python train.py --dataset="synthesised imitations of 52 everyday sounds, one a clip" --spec_augment=false --win_length=512 --text_encoder_activation="silu" --text_encoder_qk_norm=false --text_encoder_parallel_block=false --beta1=0.95 --eps=1e-08 --precondition_frequency=20 --final_lr_fraction=0 --adamw_weight_decay_other_params=0
Rows from block 4 of the audio encoder of a small contrastive audio-text model, named by matrix and row number. Rows with one number belong to one channel. Each number is 128 + 24 x the weight over its row's rms, rounded and kept within 0 to 255. All counts start at 0. Numbers have three digits each.
After each channel's rows are labels from the 100 clips, of 14848, where the channel reaches its highest value: "responds to" is what is common among them; "band" is the frequency band that holds the peak. Only what is clearly more common there than usual is listed. The data: synthesised imitations of 52 everyday sounds, one a clip.
# convs0: first 3x3 conv, stride 2 (encoder.blocks.4.convs.0.weight, 96x48x3x3, each kernel summed), inputs 0-47
# convs1: second 3x3 conv (encoder.blocks.4.convs.1.weight, 96x96x3x3, transposed, each kernel summed), outputs 0-95

convs0.60:116111141152090127023136124145108132119123148143125124125149135146170122124124143104106143141152122138138153092113102123133088132136129077126130
convs1.60:130193110209097147094099182157118111116120130104110125125150115134125131117122102109134136124135137120135142156130122135182143138118156136103147134139124147098153107147123106104134100138144148111112096136110126118084156139130125095094107143100137137082105189134135132151173090127117124082
responds to: machines and effects; engine
band: 0 to 250 Hz

convs0.34:130130132145153140114116159117127107095200123137092097114124122168074129116122108144119165143125107122133147121135079115116170117143162147138092
convs1.34:123102100143107132151120127143157113154136135112086139099094142128153120147082154153076152117173126173132136175130163149123141120102166154099148166136152118137099127116107130126146125162145077108115151126133133134144126142123077144108119119150149132155100122083168108146154178108102125167
responds to: animals; bird chirping
band: 2000 to 4000 Hz

convs0.65:115093145162098148160160148116123130163088080126109118085114121176127169123117142105100121134097138137100146123095128108102108151153142155108114
convs1.65:122109160116139080158149142129139138102158125077141115130144137119146114095123128127091160121143106097103099118144129096112154172141100142148079140131131140164116121136113120095061103115157120114140138178153133095124136103134105116107149166090093133106123117102095090122120159121189121122
responds to: thunder
band: 0 to 250 Hz

convs0.68:140141126128139136142145186145114117119145119086124177138092098125142111090080133086111110136105096089138115149113118174134129137135136138082146
convs1.68:115137086120094113143134134152121137125131110112081121104086165141120144150104122140133144161113172150125126147131146161143162139121158143108165164135128154114143139083167119136134130145144169120123139136161155116145143196154069125122109127148131135171151134168155145143126150116147131199
responds to: mains hum
band: 250 to 500 Hz; 500 to 1000 Hz

convs0.95:140142111106178114126124120123133141152110157137142150124165134112074129095135110079139102147118129084171127091169129157146115159124141120137170
convs1.95:136086113144104137062130148125129116121100177153079095131104101127132100153109108080133150121102128117142111120166150138074140148158113113092121150131112110134154104127112099151131174113157183164147126120087120120121145126125158173165103127159145158133128129153144117158134128129147121150
responds to: signals; beeping; whistle
band: 2000 to 4000 Hz

convs0.5:121159131099121093155167125143101129104124162145093101128144124085128125201117155160099152134085119138140104136132137090117130134095128137098126
convs1.5:101103145123141120147153134129141115072119160111100150123144121126106126143110121107147141135146111150090175129135117106139119134143133145106127174139177071116113129131112143134118116081082090091106129145117119163128149151089072103139145120124124148082179125116138138102159108131081096092
responds to: mains hum; rumble
band: 0 to 250 Hz

convs0.82:139143121115130132141128107102104158082137150108092136124097104142121145130116164118113116113107116155122090174156138064150124167128125079142094
convs1.82:115141130143108098136159133149088142094148128121112144105113136113132105128160149126133132135151171162146136138163133134126106094135127164118118121121130126134139130136113176160110090134183116130115154160150123150149072156108159162143168112153115139170135123165121135128087053122148098181
responds to: household; door slam
band: 0 to 250 Hz

convs0.8:125143116080129116137143136121111127127123184165148106124162141143159182151087111129113133131107139065123111128161140097121145130129101119095164
convs1.8:117113071105095116125101099111146137137122137158154108111099131136174121120076137140110158139121156096161139125128135156151105142133117127124130117176144083090151071142118183105148158116146107123095134063114117125124131091117168139135124165158143139113114152112139124130157153115143157150
responds to: household; door slam
band: 0 to 250 Hz

convs0.47:135111203089141128087151126106139109118117114101128155127142118156097119149139115158138164148130121120138158132149117165108121100195151118129129
convs1.47:130147154127143072156087168128126107122139125160149151138118127107120128118138130161100117115099145124123104053082117118106176152118137095138128104157120136142156129094174107109149119142141089141129125134167119165109099124100143135138107120098134133142081125104091105120068082129122126126
responds to: signals; car horn
band: 2000 to 4000 Hz

convs0.57:100117103127144099136158121080121131094126183136176169115119118164125131158140131145087112114137126111135105103091173137148084143142119122120145
convs1.57:091159130096116113162120108105118102139070122141105103131100102121149162133138142099126166149138144155115077115106106129145113110137130143137152128171107157167106125128194129152165126171143131132069116093137122068114128177135103129123125162144121142153127163130126115143104138135107124110
responds to: mains hum; bird chirping
band: 0 to 250 Hz

convs0.35:085136114122111111126158127125125078108196101087155133162130147114157072125154125094110146123128121150108125135127135157153156128140111128125093
convs1.35:160137143116136154158130142104158163153138152096145102152121161083100126128144113118121100115113150123107102095134138113123110125177135128160151096171130166109116160183133078140144133146110105150126101118110158128174136099114161168132148111163143125182174156144145134116149168135130134128
responds to: household; door slam
band: 0 to 250 Hz

convs0.80:117140074131096136139147169127089138098125174127087122101165166121111146108124138113114093126120122152165147125159146119069111128123140102133115
convs1.80:128133108138115133101114150096080133139124142094137168140150155096143115106100109160114124112122096078164118148135132169139138101120135118116194072125122104169113152143123107110137129169161142163130153111111126137114154142095119148144161090144163103133127128088089136138106141142154170162
responds to: household; bird chirping
band: 0 to 250 Hz

convs0.84:128143133139107099147105115123129125125176108091133112123133134119145084124153106130147106162118103157133080121159175188130143122122079133091139
convs1.84:105141133122151149147116153199162153155067114175135162141136114138153125157125141152138129135113105145152110145170160139157111111119110098123147135115144111136155091130109137105137123119118134085129124149133176100107079125104092106136130127141173093157159146112142114178101155135158110139
responds to: household; door slam
band: 0 to 250 Hz

convs0.88:145152134109131116128118132175098130147146094118094094137129082151125135102126096107159138134135090168108158106075162126135155125130145165118090
convs1.88:092122132092126104108128162153102107143130151133084083128142121156051135118131117133140151107136108107134104102125147138099156111079130123139151126119084077089157072119118107127119118130130144151112131055100134136110113064120115132116129125123149137157125106127137091108105113130150134135
responds to: water drop; nature
band: 1000 to 2000 Hz

convs0.56:120159136132112165089121123162118071136157117137144074134138122129117151129103125133103109159110185115136111141117154083153137137120142117082151
convs1.56:099145112136106100117151142126141160080111155052146137103147121150130143145107150128145109137163108126155094160096154145093092136152157146127126104126111126155126119097174125121103125128154110123151096107103108097172179178165129135121125151107149136129154116139095122109132124114110186130
responds to: machines and effects; mains hum
band: 500 to 1000 Hz

convs0.36:102217110160135129134157105097131121149166146091130139118117163098110162133116103144107128101129134122149168140125132095135119127125155122105153
convs1.36:090086101097122098098103109095116123090154130112105107155107138108147115137101120102113142127099120107130128107134104127123140152088139150110105103060114143100109114127133104127048105140148111135163149107114100114152114104127090114148135101132122107111128170080119165142122098142108095104
responds to: beeping; bird chirping
band: 2000 to 4000 Hz

convs0.85:142114139125084157065128151156103158099130144139139162133112099160155099133110118147150128133174102135113097120130121092111134130140178150098112
convs1.85:141133093134143124123111105132109156092134130151137162111103134152155151109101149114117068103128120116138115114143140115126117130147151145145109116096113099127122159102147170092113116155132178107142116156100140138124096145137163110176080110125106136049126144108155145099104147108103106069
responds to: mains hum; water drop
band: 500 to 1000 Hz

convs0.62:137113150144115156133106127133124146106101096141132128110100117121137113124086144122102086114135135105153194096078100160120126137172158114086120
convs1.62:155126188147202164143143104123117127110107129107145096138102128117093120124085115083135122123130133133124116094119139121134116117169106130142098141083118145146128131159113130143135145144162156156198111152119084128135119110135149145115102140178110160125163079112129130112141096097122102129
responds to: reverberation; text has "room"; text has "reverberant"; group: machines and effects
band: 0 to 250 Hz

convs0.69:158130107147086132111160114086151100111139144146152156150123112110136102133096115146095193153109167127114109121132109105123113086159125117115160
convs1.69:164128111109093131170111162177124099146121115128155104134178115123126157155145112117114112143128120126197142104136122097124107124131172163108116096172165151128101148130144109122149133093106123149128130132135178100106152151130097139122080120103151105105107088122096150113120165090145111142
responds to: thin (high-pass)
band: 0 to 250 Hz

convs0.67:134135138126134111166101128138130132107145094126122119120127076157132056145147195087125095117140115109107111124138157136139099097120136146097144
convs1.67:147153079127105166085102182091152107128104107124105120131105178137079158165111142107119187128129163115124155145128130131144136138118130137124108130096128158110096095133117117102135121125118107157099110119128164113116123129136109171148158114105174152187127134149143145139110163107165131143
responds to: thunder; nature
band: 0 to 250 Hz

convs0.90:154118112167064113187107124137168157083149131161122098129112138137141143139121113092137150137128143132136112099127181112120144104093135124136134
convs1.90:162128147099149145147143150128133136106137164069084091095155115057118133123108083142080122150133140148102121131145155105161112126094138100148108109107108121115109111119105113123149092112146094136122124126127122081153104122121151145114140172114122126097122119150102109176099111141111114078
responds to: water drop; nature
band: 1000 to 2000 Hz

convs0.10:134127137124152130049104110161083107145092118149123113142165114146114131128136136097103141147160116115102141156153106110102121149148184143136118
convs1.10:106135103142108164147144077082120155090156108112127136161120129119135128133117150161116096083143115121107144111139111111096122119144126153130109117098142121111126127155124143121090154127142108107143116139121110114079180135114105154161099120160122090057117090132104126130120096174121145066
responds to: signals; beeping
band: 2000 to 4000 Hz

convs0.66:141157119099121090145156119136093112138151093110150111174105118123145075089170107127103120125109128135132106165133105167145121156104126130082145
convs1.66:150138144115091139157134110112118101141135119130098104158160149113089173151139129127126109149122165165127121120110178174143153126139075111094127149134181136124143153161111133142146152089100158125142143124148113101136147176131131125106096134164117120167164121114101124163088113106136148074
responds to: household; door slam
band: 0 to 250 Hz

convs0.22:131114125115174134094158129118141181130111134116122129141126138122116146140116111168103144113139204151149147116124147152096135112065125102103106
convs1.22:126138104115162147131141141143146139118103136156140110116171111142112094151178131125083201154163183119100135137125089081118150143143124111112088163145125126140132167145152123159169114126149096159127127128126135119153107080138122131139134103112158132151080099132114135100137160115106165127
responds to: laser zap; bird chirping
band: 250 to 500 Hz

convs0.64:092170162085152125088145126110124120108130122089145116096136094145117102159140129121149133174145100121128122154116153150099132119127173125098080
convs1.64:130100150118118159115120149110130135153122123116106164157153125161147136145141131124104157108146139152076120198097121122090099088126081124146116109106104161134135122104090127164142117130056144152127157132164104153141121099163187142112139097123112108166128131115119146146123166129119146120
responds to: animals; meowing
band: 2000 to 4000 Hz

convs0.61:112105136131116107199121169147120140139157122145143093062116142139110117118133124114071105121159110112147092114121108109114120103141110132112097
convs1.61:149134171156133098163120189096126124122108134092099132131143145120149147184151138130100113114124133151139124138149071099115087131159118130145101170142096193121103141184119132105099104125124132119115095146106153120092151149138149145169136132120129123139153105159148120141110119101094127102
responds to: electric buzz
band: 0 to 250 Hz

convs0.78:119127141120145144123146132135089124104128146069173098097123118132113169099140114133118072106124151159143123115130101081099143106130122104175139
convs1.78:144101127139109133092136102146113100111137130147177155113110145204150156111162101093169127175138089135157103130135167134101148117134117125144121117120125152116128158119133125122086152137165183163118116095179127140139160119112124144150164132171143139121118143156159128114099100156122120113
responds to: household; door slam
band: 0 to 250 Hz